A small audio frame classifier, trained from scratch.
Model: log mel input, arch convnext, norm rmsnorm, activation gelu, layers 8, width 320.
Rows from block 2 of a small audio frame classifier, named by matrix and row number. Rows with one number belong to one neuron. Each number is 128 + 32 x the weight over its row's rms, rounded and kept within 0 to 255. All counts start at 0. Numbers have three digits each.
After each neuron's rows are labels from the 100 clips, of 14848, where the neuron reaches its highest value: "peak on" is the class under the peak. Only what is clearly more common there than usual is listed. The data: short made-up English sentences, spoken by a formant synthesiser in many voices.
# fc1: MLP up (model.blocks.2.mlp.fc1.weight, 1280x320), inputs 107-213
# fc2: MLP down (model.blocks.2.mlp.fc2.weight, 320x1280, transposed), outputs 107-213

fc1.221:136101107129151111121154164133094074135117127178081115123140088123106147132161132148106087136169136199117115160142145132213147124116111170128135128112168105068143118084144099160115157081174097113101121107060147126153137120129116181112137222089141161139101144150146111127144112123114074197140111127107147166079126091166074
fc2.221:155134178183111163091165110120173120109096137137092126073115126153123158148171118119139175179167170154128140141196148138191191106161108177142130125123113157140138157100133122131121080144151158141112117036102154124162055102134081126161106129077159131163120063092138093117160108192135199139166124123091216159135144140093132
peak on: /ɔ/

fc1.125:146121068147093091169155144136063135122167141093130156121087112059134153153195141138100167139116138159132087117104190070108137191111095078095125121168114104083129107202142097144079132155145125135146163089180134030095138134151082119093143091158125100102083090136100171124115172088109111137130087183113123104134078095150120
fc2.125:159135147174098097114110162129089135078048099177123076148086136171102083102139096134105124071119110081148173103117098085093129134158125087167099130118131099102149073098175153055129089137103151125111170158125154136122144131139144055132143083138174154127098084115141146111169116120094144090174085092088136087127080127043151
peak on: /oʊ/

fc1.459:127072169136133127177173134085184130161115135122135098117185125101137106126107116099106199083151134200115161194095133120081085176127157112119107143212142143084082104181133052146123116184123147149089148124154157169093118182055149087104072152184132127135151122150085127103091142089175165134131093180119112145113100169172090
fc2.459:159132111129142169144134100088120111086113162160124131092007087148086146188172151162139091131087096137112167140067162089119108097108134072125083118135144153139168126171148127167098129099177161153170177150121133072134157100125091097139107128155107131165111162132122090153168177106143101058127170166151126076201139075173158
peak on: /ɑ/

fc1.741:134142101095111192142147125126134140132161129136107158162141131171188100171156137119136106168130153101090100135084124105157130085105127173095099122210170130107113102132032150152110119095172142157140126163140086075130091091128156148131145078114091155133101098084161118128187125071142079151188150122131125139189128151080048
fc2.741:122140117145149150153079161098135133145168171112179111174085160176110171109137164118104145215165109099138104122142141141134140135119213136036129153139091058115196171044115139139100039152141158156113151123108130137095135192146102084130125137154135146125121117052078095137120084111197124109147145176130132040118143115159187
peak on: /t/

fc1.662:068166138147151154158123141138127096134145200139206094122121075149165153125215125154088203091106109173091187163098146107172122113106120116157102150084144116162108090139079136151137109179083185201092183103114144121161080098112130095092142158061129151156176071167091116139162169102101103082110076103106111142115159133210153
fc2.662:110100139130161131131122145168078056108127106080122185112112159118111198140171109179158144104139152138107106102156156054141094128126144154187180084106089159129158121074130126098119042122135105154099138104164135120116133071113120123135163143118133134125178118109215121158132030142128132121082082053198091099149133111117132
peak on: /æ/

fc1.653:117142088087143149080113124108118101204133148151067052109088174183141180115071141136114159107150108095110133131131145122098106160153113111108086100113135148119160123140116080135113151130158124163083150142117130172084138194120061102175067141123135179100136129107159143117117154088127098126111100185095177131108158190118104
fc2.653:114123177154164151096136090077111120146176148147132085173179179193101074120166159204085108171087126126150183157094123135095138152197074069107137113172149109116152100155165159148106151167224125155142104052113160166145071110197128144149126133051189121143136204192073101165078120122106155133162150177127168140142150156127093
peak on: /s/; /oʊ/

fc1.440:141165096120081175129063135105084092050090147138142114177069128140150109148107098102092151115081096070152108116108094164111137125135094143088146104123101103116151175152177131112108060138208099119168133086156087114119156113155099164084148113124109063164135152094114088131203134146130194175123153176120086117119134135146144
fc2.440:132085119136173176164101103143084155076153097184088150126134138133152047109019178135114105119150163126126142052066078119170150077135146134109169176115089135116142142158144098128120170164176150156087136125125093122115165149134177124166106159100115133112089142190145150098100147124114116120137151119118093136059099084085136
peak on: /æ/

fc1.746:161134129101128084160101134115124129142122096095123084118040143081123123157165007113153170099090094136125133140138151151146168124137134085138127107123110098127144119099127133153116200097150165103155165105147124158108090103098118192093106138146137191105169149153161170087121145108177139126136148188133098097155107151125109
fc2.746:146111148132102117123080112152151172184180113094137143190173113117199119132099100114209140131140145102134129166101184100134136189099156112140101104149118087097087164146183119115066133139121174107152101143120126107130149061118100130133141168147099101141173099092093123121076163166119097124130067128103118082080120107104171
peak on: silence

fc1.203:131122126197127107133144123062125137102047113102212108123108150162115126123181119083129128189143148141145188106060135140150170095136187132143116159084116110149132144113176133183092131156123156068062084130201085182118084147139182120121192166154111077137142094137198115184137153105094090148135085131122139143135056159152125
fc2.203:128091159079152117123171140171144150118118137086128114169171119119115154155132113177142129122132133129152152166104091137084150153126175086091111093147142162068125162116140137114156135162134137176085173126098150155123133067181136120124059123158127142151138206145111141133165110097158116144107151130145085124131165127128202
peak on: /ʃ/

fc1.211:131087093111147124137130179094104128163121082086122132177138089092121113092132088099110133089113125147178118195059081148123129102148184142117118131143083146150152160106115125100172149177081140080150070081182093190136132135129115134129145155123134126143170112128116139132105090079109132128119125107065062180126145064131148
fc2.211:094114126074137135124129128133115179141106115140117166166148123164101157162125131125120164138127122070139151163123121128133149136063109144139077200125074147014152129145057135128090148055149126160111149121141111096097143134144126143131123112151136124110100120141135093108143103113158159058119130127136124160100128168155131
peak on: /u/; /ɹ/

fc1.298:105173139160119133157124097134147129041169126167108141104147102123126150125167123203137094165091075095093087089112117134164110160123102095156109154091120150095056120116157150164081123168143098119164065082090177168137144084078078080139129167121103148167224181094166097143171147080143114093055146110111110142119135114108133
fc2.298:126156126164083113153122158059132085090112123155133152093145115173119132051129127089165139145136107192098105133117079105134165060116139095128126149074113121155169113154170123114123122111162145103191159130077161100124186085112118118127172165148123093105122099120132143073148151083151158118120107137155133156141160106149127
peak on: /æ/; /ɑ/

fc1.594:101092168144145152171146208151112133092108070135124158126108158135136139125073168093153080168116107147152084142198145086104105111103155185096113130112107129101086112097133058152105150178152195138161074074090133162090108079079067188120157095126134058120126132109076151158156194136124077141081116196117116127164129170134172
fc2.594:147101139196155190149083118103163143109075127121070092120136094099181097139124117137166135168166137146156087131164133119086113175125126180174149144081145126066107102152103130076126148155161168084166141196111134117141168133092139147137077131194137122154139117130137167095116097093117106142155154123113110096159091111100147
peak on: /ɹ/

fc1.74:070100147080104064126120134113137154106126140126135083120153152162102083157158100160148101149083141153120129105155133110113074170097100154149099113144199114104129136175128119152147167104156124131160098120192085159071157132158117184129128155089091115115125167074159110147181147125151129106100151141115147192149159130135167
fc2.74:132115173160171118088148114069058061177123146148159164097164145111157163154106143112054139132145143104142141128122065158142124114095147143091135100098130163131121163120145125119121190141123117129137163086011138124157123127134120091148165117091135121124116128086075051126128146094102143124138115114199089136138137162164102
peak on: /u/

fc1.637:111121135125123116113174139108114088136082145148195155125155170143091090164173149099119147150121111125178120163122118118140169166107135079096175135103198131056131087132118109080117153090161098104118187137075148105122095190091086118160150095125075156074145087184230083147142082137193156165140125155146078187110114119108097
fc2.637:124124177142171133087109137135176213212154082147141140161087153114112090197103079075152115127075148109120120091101079148144125117158147148108124063081145120168102107086119156144062123130113159172095068128090134223188125134136129113144151114111178139163138145157089165159139132154182126155187110174130134152125188132163107
peak on: /oʊ/; /u/

fc1.483:139142142131171115135194124114120112031096070101188113152091166089146103097104166114068093181143097134151150143115107108088138117161133186163117145121153143146077110161150116155105116163096126074156159132125126111072064130108107097126137156082160117178088084089110100165131177116168137109077127099085152132139168087107168
fc2.483:071152137160093128117112100190095118135149119115091128131072029133134136153200088099127123161106135136110152172147141154089127128086134077145144154090072162113149105161112133129150130153160064118157129162172129145086151110167064173183124097110164106127148156139129163146154097145057155136102108134117076120059133135150131
peak on: /oʊ/

fc1.562:144127141151069074109094110146181105113160149163125134149163114137099159149145118143128147186138172123174102124112126116060148104096089070112138121110138113095098133075115141102145117104081156165115147154158091104154123137095088084145165164155162173050123211114120076162119151143076112152124109158101144098144132115178127
fc2.562:095138159182055138158083139102154169109130054130110099095108104107134105117107177147135102106114105107143159141088144199130133120150080161150123080126179118127106108135157179132107101106025101141118094113129135114185138106115113138102050121177157099139138073100143150125089079113087112073139160068129147108122147123138122
peak on: /ə/

fc1.461:104126109127142175161197106150171131149138141130098120199145129120077102125096090155197116164106127116168087156114118184126109096176114107149119181168114117115134089135095102150082061166127139148163154198122109127137164131126126167128153110087092103101107157180183122085118155073120143163153121121145099142135104164115147
fc2.461:143179111185146153105126124087136138131111160088130203131094132110136135088113067209131118134191108164146148133115105158107135097165091175198194139116181122154081142179157089141135144098120088106120079105173084111115145055131172146153153129155139087159147157094146161102126103065120150124157190157098108158106113157075142
peak on: /æ/

fc1.605:117090088176137146181124123053157189135151169093112146047103114123107140147090115117148159137105120145120147126099178171128170150177150231130070141178075103147148105112168104090087142118132099178111093104207148139241126138165124095144176169119114098132097165071157115155067086153103140115114151172140138171129159124151171
fc2.605:179150120093173070133162053137104140181119224136148115129164082137146093100143123164152110162144148125164102146100144149052106022069134140131125185174129149141100101183105122106145129138098128083097123120116089135146123128122104089093153158139162104168092120174117133145172168221139149150115151154150124132107160134153124
peak on: /ʃ/

fc1.511:148083145152146119128122098148196140144150141180113107146091198091157159164144134135065150173145125145128188125116128153133089078096169171155102110159166172132170178098111098092145148150094100142129116113101062161163081112121134151113146095107156150164136091116177154151088148075134157116097158120109096144212135179076078
fc2.511:098081089139112155139140147174129140131171126169106174108191100111165164081078129124175143153156139143150103084123109103122127168123099171093129108137107122117069122083126113147119109116097154118170152090099156137093096038087123166165101091151168144107168083085142124120167103114113127122050142098165119121137120132122116
peak on: /ɝ/

fc1.450:092156133160081121106148156150121172149095154080159166117157171117103097160093096135135128120108158141102141192151121165123181118145118123124106144124176072078145105138164149072166223144143145115120118105176153128155156109179138096158188172125088121103135147172111126146094110087107111072175115125100124108128090106054130
fc2.450:121143115159108114095127077143066119114136127086121148046087127143127140135140168080087112111146059198133109084137107186134121155133144107116139115104143092117102152093045128131122131131100079071108164099148065090127165112180102118151068115166094123144163138126114147174164085089169182084079121105143053106107133117140124
peak on: /u/

fc1.732:128081155142145093101156153121135138135121110110068117123167130064162125073160141131089113112114104146125142148180146132151116152184129128175119176063110154076116148181078114089081146121111185135078089161150069194068090088102112174210157118137138143125114103126135083167123137095130138122086103134130115188163154159164095
fc2.732:124161122138157122142140157168165148097091091123123125121125116142145188159080102113108109130118126102142145096160094167082138102193145170078085157117111142102101126102164086074125183160135141117110126109141082106093095104137116150152119175098053172154165121118075176158158133085127138144073130171201190173128151052110148
peak on: /l/

fc1.301:158167161117148105172152148084163078171150108137150163150115147170151123147128100171079130134164128111093092133125076144095195132122056149124067104126085195094106136119132113131166173108099102132177111128093118128132115122128082128076080121097088176064142159176160132169123118125124128147170099097107080132165124083117090
fc2.301:089160150157103142137165100113143105144091109187174082200098157142167102115114133099170068144138147082141130137125165166176122098132136118118038166149141108106071130163116083147167130110078078079117130127100101130094129125121103113124177221179170148152139143157115114106102113096123130140161127099069165140148124116142110
peak on: /æ/

fc1.237:109094162174138075146164104101124114123124125105112142075133118126156123090095125185137176085162135086159113131168140163077131167106112107142135144108161113101151124122188110134154098187157135135116137174070126135195154070126159145044093129145094093010141132081127165135173109088204128136157174069099097050106094086133140
fc2.237:131146130131113135106114158133140134094101164115205115114068131124162085162127154150124144115127112119123167112127145090082105159107139122149116128098158175119135086077126179104113098103150101076045180132088140139040198059089052095197141087136109111145151100104134175111086108175156068090138145105058067131138144144121124
peak on: /ɔ/

fc1.15:140074171120120102155141189091106090110095179126135139151127073130134220143178138137130091189127101087117112095178104140142149108130051156122179121164120150124136121065144077184108108131172158163100108165148093043127057135065103160133153164141109113157105125121158130194179122141109132111102145107112094155194054123138137
fc2.15:068086093140174077103153142158106043193157159168100096139100184163074158102133132093074104140086087132158137065168155158187172081068149150126149172194135079114148123058123175124162131119149064110128136142057130134139183111120092095168105109097147128155112160050056112155165125118077144096137201125079135170107112078145122
peak on: /l/

fc1.411:084157137132099094136112177088109080159199123129155114071127146141046131173139187195136078155129130101157138131154190144118159145109185156084112095086106155105105099130165120142120116160141107130109095134165128141103083162137130157146084090165118130043091145093130122096144117132121089113124152138138085099119091062086174
fc2.411:159173151171135101085159152181154052207037143112146112101140098097133129111126114101068094098138088149125159119162142147081076098146109115105118147097174128127186117166137135135074159147120156163165139119184063115166182127110144100087066182149140171159122107164170144111082105128159140152152128153062117078111139189133068
peak on: /ʃ/

fc1.196:145093183146092103136178130195119150111086096081107091120076141160183127140213100121154107075140162123129163099112164147140122121134190091094148141110116183071113187139134181141075172106145163054170078159105126120129119141140093136138213151180127109146141135147119147166104087101113134131118116125143114179173173145113104
fc2.196:103180155142084120180119098091135137210201129055157121107173121111176150136119161122127052162102100128173169097089112116084178119157131123088092145132089128121147141122127121098114169142144158135138176110145097125115171132122131132131108151139150091126156152157089098105066133116120142013177178105102122121095141100108115
peak on: silence

fc1.4:164191121156153138097146129169134117102141161082117126149140169103162141168149140063127122076093178128153082132124083120131073116119084122108120091116142134140094114135094150135131108210092155131068098099084119135148157145099109119137125137128100147162154172134106120120089164098150172157133091177149104141155179138171145
fc2.4:137142097172101123123127169185152071111136090171100169094092123165155141113128083207117166150108138131103150080149207106123127155219099097120124083135099167061125101186166097141095128193153136107092128103180113132168112161101119129075129130118059149075170106160134118162152117126105097108115135168099162132078095133136160
peak on: silence

fc1.184:105191138153096108153216141131159112126147119117147125083143170157114104106145135144143166121132179128112106110099142138156102099127175154099117095075149148202147099094116126094149184159154100111080101085133123140133167108128100090069163121153082111112188167197130107150089125133157148134133174139131097114167082146124118
fc2.184:103164167134125121146144135125123081130123123081148100054081127179136186176113180089110148091184087147094079064137158097146096099124118112114167150117173086172095130133125078149168130148099113126155123105088118055130126154129096122075080121138099144087144135085113160148137107163144126135103133089091154128075116126164130
peak on: /ɔ/; /ɑ/

fc1.505:120111107147114152106113087133196160139087149103151160182150092138076193140177168142168101113143172140196140251143127172146160051063143139088110094121139122114049142129085091108139136115147116118104124166092090135190034108075073091084131158137118084129107131174136113123102113107110087142119151154150199128110143115124079
fc2.505:144134197175090132055129081099111180127111132099153134147130062108132121126176113097164155111110139148107135173173094115134128073096137181164134116133088082094092136141145178101074128155176061147139143120131138147116100120114177147141054127087192155176153116113149124160129211088205140106142113128164111093127087152072134
peak on: /ʃ/

fc1.52:114139130131108171143135109121117143076079190155156139165135081171147084138152122123093120148123133119103075073120134119175138175149170156169104166110132130118139175130148141105152119148094078106133135150130073105132169182086123123188091064172109089150106101149167128133141188112123138183141171156178089084135171132138134
fc2.52:154128083126117092074167143115117162151112112080098093115137119118123130116082120153169096167087148118171048160103120137100102151093115129189218103100148156157142130180170112126109111145098183092099127175123152090118102194143118153170085180098152081143090092146105121078091057137111130130097147137151111172160196142101128
peak on: /ɝ/; /aɪ/

fc1.291:144121152160197151134131083187166156109133164085132105167131142040117131086106123109116138176168145085168147106148146126120134105095150132165097138141164112113156056074161156094115069127090126167176120118064161086066169087127098105148131163106119116082097153135095127133095119125058132109119152091085137102139132157116153
fc2.291:213127061159149182050119155096135118148120067184138091215150115122087124162073113110165183089143114151073130136128156099118128179141164108142146132087089153135144082152144138171179077144127087134117129176176136159127147100135176145128099121157073117138165178083135132113148147173119115108114118115120124153161129162150132
peak on: /f/

fc1.29:095160069159073109164155150150083112140144105099177174224140137133113174162137109109103140181176109135068088092147101121142111072167071135124090127200117131091093131132092104118087101175106143078133132185161125173118106116103128124115138114104155133110113141124139207112158078126148094142128105151146168178114099182113224
fc2.29:135094123119135180106109255132136159154112160110151144106091111134136092158161105114147160053111092122148119109145150106091076113114093131151110081118132116162148090127159114155142129124090162134123124149191110195095163172080169180076177129136109188166170107053089119106165135105115164124145129111137104155121093144115134
peak on: /l/

fc1.685:171120146195123179126152124110153167114109159083092127120114139134099138101150157127111113179193131115114071135152125131084136161086124111085133177104122130074181142145141121093147148144085145162124100122138114135160182123167132140101157122183140151146105112099120116156172177123134136112081138082124140094131134159128057
fc2.685:124128114112145093125132107130140091170098137051145156148142122068097082170128064126152122200120171056050191091091137167153165165099149104111140129157097119127119144122112127092163135149110109070137147161160162135161178111073077170125127201141151114098120152127120131171046102104137118093135171121139144165136140198083154
peak on: /ɔ/

fc1.504:137161123099107141124211129178128126066110110110108112097113082078174143128137119176108071169093132091131092127124111122103135101123151123155106109099141137076110116116143083102186121128100183075120096153112159108172163119102139124089093165145123165191130149117130152125130097114132122144212122074103189120055088140162114
fc2.504:126144156137139098127090137067142150113109113123149194098107119121142165075113114087143114069168103088145065175161122134119130086123085078108039137127105195138066119208073059154122120100082110158103168074160154157181196123112172168096097131173101156125142090088125081159103133108142169108135157122152076122144123124144115
peak on: /ɑ/

fc1.66:091122142138130159113136055197139163157148108176071112122148102159163179130124140117135202147066111162136172125128116184152108102120155125120097169138201158179135116126186084124124173121136136161150147093104137121169194158126137167103152164122077128119102146112086125122097177085134188096133169176187111169111158085126096
fc2.66:172198147131148161079140145083096129118182165115112130096116169119141119090123116132165119152134092107147042131146099178108058087122132172120101115124140131090125127116126106130151131102186073117147134108140181154190142115159159142120118135137157130150125115130139159152140081131180172192101120067090135096092138147119122
peak on: /ʃ/

fc1.282:079100127186105138113102059123186126076112124064132134131156095169085138104172143168129077101149118107160102131114159148079112140198154156114092158137184057165160095159153087085041083107146056117137198104103126167115152113161080153116146130069148128166142141147140111141143118176122150104115208135132145096124155157181074
fc2.282:116191098130049146127130111039122103187132095170121117094154122104061080121124105150110121163120119142115090111223117142145078081127155102045146065155142108175105145170069158082129108154079124171098123138138160165133100146097165150100101070092177139096193107126094108092163119142125125131147074100113136146119122092137160
peak on: /ɔ/

fc1.465:098122143061105165172131121068101200187141110131118067088072143142156127138123151119189103135119067130129045173096070149148126154150095125102108161115102169041126148097150146157133092144121110183145082126091124019172141093193093123166114147207127088141133076146162103146143150160143113045185157160108063105090146122162124
fc2.465:116083144119108098163104146118174140154089135152078117205092138156115134167116105112177139130124103090088054128102133128143148077125140088099170133135077159123062126092071146146051168203117131137134143159125084143163131155169129121174143166079102093137101166129078092091106119089099148149091109083156114110111155154104146
peak on: /oʊ/

fc1.430:120174161159119095155117137106116097124167097157153189107131073155094109128158138139130117137141103151087114088010065181139151176146135168125127081159154138144090132074179069122146132099140119153105102130162136131174113180167109108182138111143090150174099157147180124143149141126118123141119144088130159147099083125120112
fc2.430:106082116137118076217139097175168185141115123128069127170146146192103158115120115106080099166160104096105132136139102110137108159134120171122164146117136134139118111150083194085147109092111137080159165113143148117069173113127201164120088090160245112150131135106097082141103155099123173111114128133110140136166122116113169
peak on: /ə/

fc1.156:085158171114123093105124138083086116081124104127192107138060157110169150127136156119123118141138195140106117138132092071150177133152114160112136126135161158130087070182146150108142157137165118122136184093061084153160144171135170090095125160073154126082109089140155128159152164172100171207162193095133145123174105139112088
fc2.156:116094131183162122088182137159106091159109127116113131139123147119087123085128127169121136136131130113090152132129088163121090092107165165112091105146112135146079104148176148141131162145116160115110129140092168161138121164135113082106120089093125113120132108108116104064134166141120155128126130121142161166055158131152055
peak on: /t/

fc1.599:113114102094156094174113122200119110136146111133145125107082144113120106094144156156118114131115171089144041183117137102154160112111112107108120091156170165128105140166112107151191173124121071132120086069157062115098148158141177104140135064170059105153099116116133091109060134121161110094088178143096120198143082147133106
fc2.599:120133097140119122175108063146161106179093178125129173114107084170099123173133176197153142169140115151107080073098117107199133147118125172147135132179149132112089139122070113128079124135103149186165157076170118112165087084199106125120115126126124114152182121110095082104110148108159101125144079135135147084147089116058160
peak on: /ɹ/

fc1.622:075081185159101135201170191198084110158145205132105153106124180130114126112129133169107104176123133150144095128161116124128168074171091128140108193116165132099127159142093095174164094148085099120151124117098143158178165120131162140134150106128105135166105136090173061017112156192162091149099090088169135171157126117170161
fc2.622:189093134116149162146151204119096159072128135139102121161123080138170174129140166063151203105119136103147134080122073093110101121115115110134144141151140145128125193136186193162098174070115103145154095138158109124112173082140073130079137122111076137155124128082108062108126067128161186111104141087087126098111112136113174
peak on: /l/; /ɹ/

fc1.135:093154127166178107103087131156154162174145089086110150113123126103056064153149069141066116160155082046144168093176130140112134154063111130080104129124153105136145130097154165175098055083072152124114168164106096150078088089162122180132155085126119103140143121123118095163099055111181082137108085102093189105139154092135143
fc2.135:113116111176133095044112148129166147058131108056127118144151152115121102154158095096160125141157106132097107071184172107168102134087152109100102140048045142161142150069134133207157157094140118133125095105123176128155097142122133121126138118119114146087124150103140121098123172083108103132099171197174166117144150139139086
peak on: /f/; /v/

fc1.195:181140145121160127077088095147208144145141170129183114126106024126095099172120095126090101113179085115152122156111089117098116143189129118125114158101193205149064168100162099180152151126108162089147121145151161087146140116113090093144190066111179095167119116136189101115088128088091105084103144136097105172102083137095139
fc2.195:149139116164165130137118116159079122107106110136108092150155124107130125134156103088119060094150156154112123128139172159152102199138132160086113096159142049076089173130093071086115099132184104142119175142124149169184091119078172122164101080131154115086138114152140083119136059139068151126110117122108142164116174136130099
peak on: /ə/

fc1.139:154121120114138120073141144155092127134104104119145198106161158083180039059127107139109122126085149053083102128054145156111145136160089094093096128137148137099130112145090163079139069163157111084136135139160073073159130134123090137112129140157100132102075159132129176180107118125163124123111145093116113109125140102109090
fc2.139:155147092137155118074143124124113128084170138133117070144094100154179156194124164146080119128142199114090179133127077105116178130190136105123092161149114095137090136096128103081134186102129107127157131109077065089109163130115151167092100181145109114103136156068099138123133071120067106152127140150091125178119115126104068
peak on: /oʊ/

fc1.128:132112080144110097117112092125156083114220175158136122082000113102139094169150127152137111178136121147110077121130094140101155106111144088195120148118124159130082080086110126127175157163074154114123156150141135153115109137124119103110188135070116138087081095163106138104143155091134139103088071118148146118127114140086105
fc2.128:118187193124085168062178125147069152142143110133131149155064038140122108124127082165187139122124149141071128144070182156150108111135157172176123109123105073138139169158129147117127104143151082125143231159105173101103114117098099149123070080092148149112167142158113078125104113156137079100120137134098125125121134151134077
peak on: /æ/

fc1.93:147072211091103144162117156090118140103158193035158147092175073098140124124141120065109185121172127075111150118123148136122116191130104112071109116151161070118150092104172154069123123141130110152165148168096081190101102163112132105131147165128158116141154126094126091133111113092181151090133148116109150102150106139145099
fc2.93:132137110140133193183124158150057179087137137103118134090097132081137148124102110135143153192119135100046125080088099156079108141118085138132231174080162129162102125136148130139145118111141133126098112094164089073146126084091109126144092108163127142120114186130063120105131147094137119218190122088129075151119157103106099
peak on: silence

fc1.719:119122122154102144072125210079102104157118109106107148118132137071099223136124167167178097157160104138151128172126116139175192132061100130051111154116194106079116117120144114162178150129155087132119193112111139117084129130128140126056102193129109135158131106084145114125095195127149087137157143128091169177148132097100134
fc2.719:095166079152170117089122118114119149132164141104115181092214141143108094077143146078156133138169123154141138062193161136129170111163127094074104126136137119090130112119060154170142126178094122072150160091108193107104140114096127133163118110137180166129127164112121177127188057155143092127173142119160148106111150097122130
peak on: /ɔ/

fc1.566:099115094146166129132109173134119127107086130152130153118133087086101080103133138130111102117122133126179096182137138156153080119144123114128132160116070148143160094124102097123075134147172106122130156164116078182097159146041079136150138123148120035114110130175091145153062126132107158133126094118101098120129153152162131
fc2.566:120100129123088080186103107102156112105180089098138158164154094160120140187171125130178124145128140117133107159125194133170111138146115108118108146107151133091134150190177166073070098136143177156166181148123132129149102129126128122140114141163100148218109124129174105108090168099139118140062127150160138138048114142093108
peak on: /ʃ/

fc1.122:117154093102072112186142169155105135148162126117071145098150107116118080125114108146160099099182151156163154105105147140178092118106109150112108138178139132110162087085153105109146125144151110129203104144126116173089208094106171113103160090108163158109153180123139092122094104122102106120164113102127113162099132115096075
fc2.122:139128117151122216129094121129090142096126096174100059143197085147183143150143082123091151114073115136113074171111137211160167144156108137149185106128086113128164150115156143096131126120109108117108137110143190084150174126104168103201122145052051127157148122147111111128159141158071140168085135107125144105114152062130093
peak on: /f/

fc1.720:177139121122167198053193066121115136080127142141119126153142115124138087155125102141192087109054101106088085115106136136184170131153095081118096173167163059187102121119166124090174110105143099094186125175203175133154090133137105110107143095148105122127126123126173079144126118118137130129170127097141160136102138160091192
fc2.720:113165107085116129092173140152107155125085103169133067090096153124115031091157109132137170148087107107119093104120160112121120146160135105126150115117130086118153135135131074146090070089185125137096070140106111161125168124149110145129114174119117081065187122106109179061170168064128136168124090112104159134080154098135162
peak on: /ɑ/

fc1.39:143101093134117176104120124100055105069149122148196127161090086092117133106132137150182075142154088160106127107122189094142105189130132126129132084145114129145084104129132063102114096058111121150085132146116107178111124117135095105181124120203081176100191096067175092116134153127121181138156134128111102113113134107062137
fc2.39:140128150130107115113100105069215118120129097125168042142132180103111088110112152123123136115129112105131109180114121140199090113100122073134099118170116131137156090109088102150098104134101158102129101180129158123085112145120084141141148120138115087145128111047147127177149069090099141187176116115136109147074165193116170
peak on: /ɑ/

fc1.172:072150188066117048093127155117075141130097140106124170130130178153105104135156128106185154114081104083179133138146142134159152120177117121143150088170162094062107126145094093156102139101150145137097143133178117163119170125141117152138159115125103176154147127099104111114106061151078105082102166112162115177119148130140136
fc2.172:126153104121195135108153119101151125201122117099155151155139174102098077134091122105147112174134101118126125121111090104104129136166116136065156102175116060130076169129117127142101084177061114113149074085060072098142117101109130142105150083135147149090134106205125165175062122108125172172094115184196126165166152142090111
peak on: /oʊ/; /u/

fc1.94:204101149099113145108136129208118107143130061177103154106141070070120157114211124130122131114055107125183119123134107138142138137165099145115154113098134143151088124058168104151158136112109122148109149176094109138107098114137193152196159183185173123136151119157119150137065135131133108086171159120140107117085031111122110
fc2.94:184117080172125134134104068093150113056089106130121127143102142157169115131073159118112162143134139142184131151156138150087122116166155132122159048089103082114145085165129144190100098151130098160176225121117136142150249100136110119163165141103123122121076081146142124112188093158112100143076057149142152147117117125128162
peak on: /æ/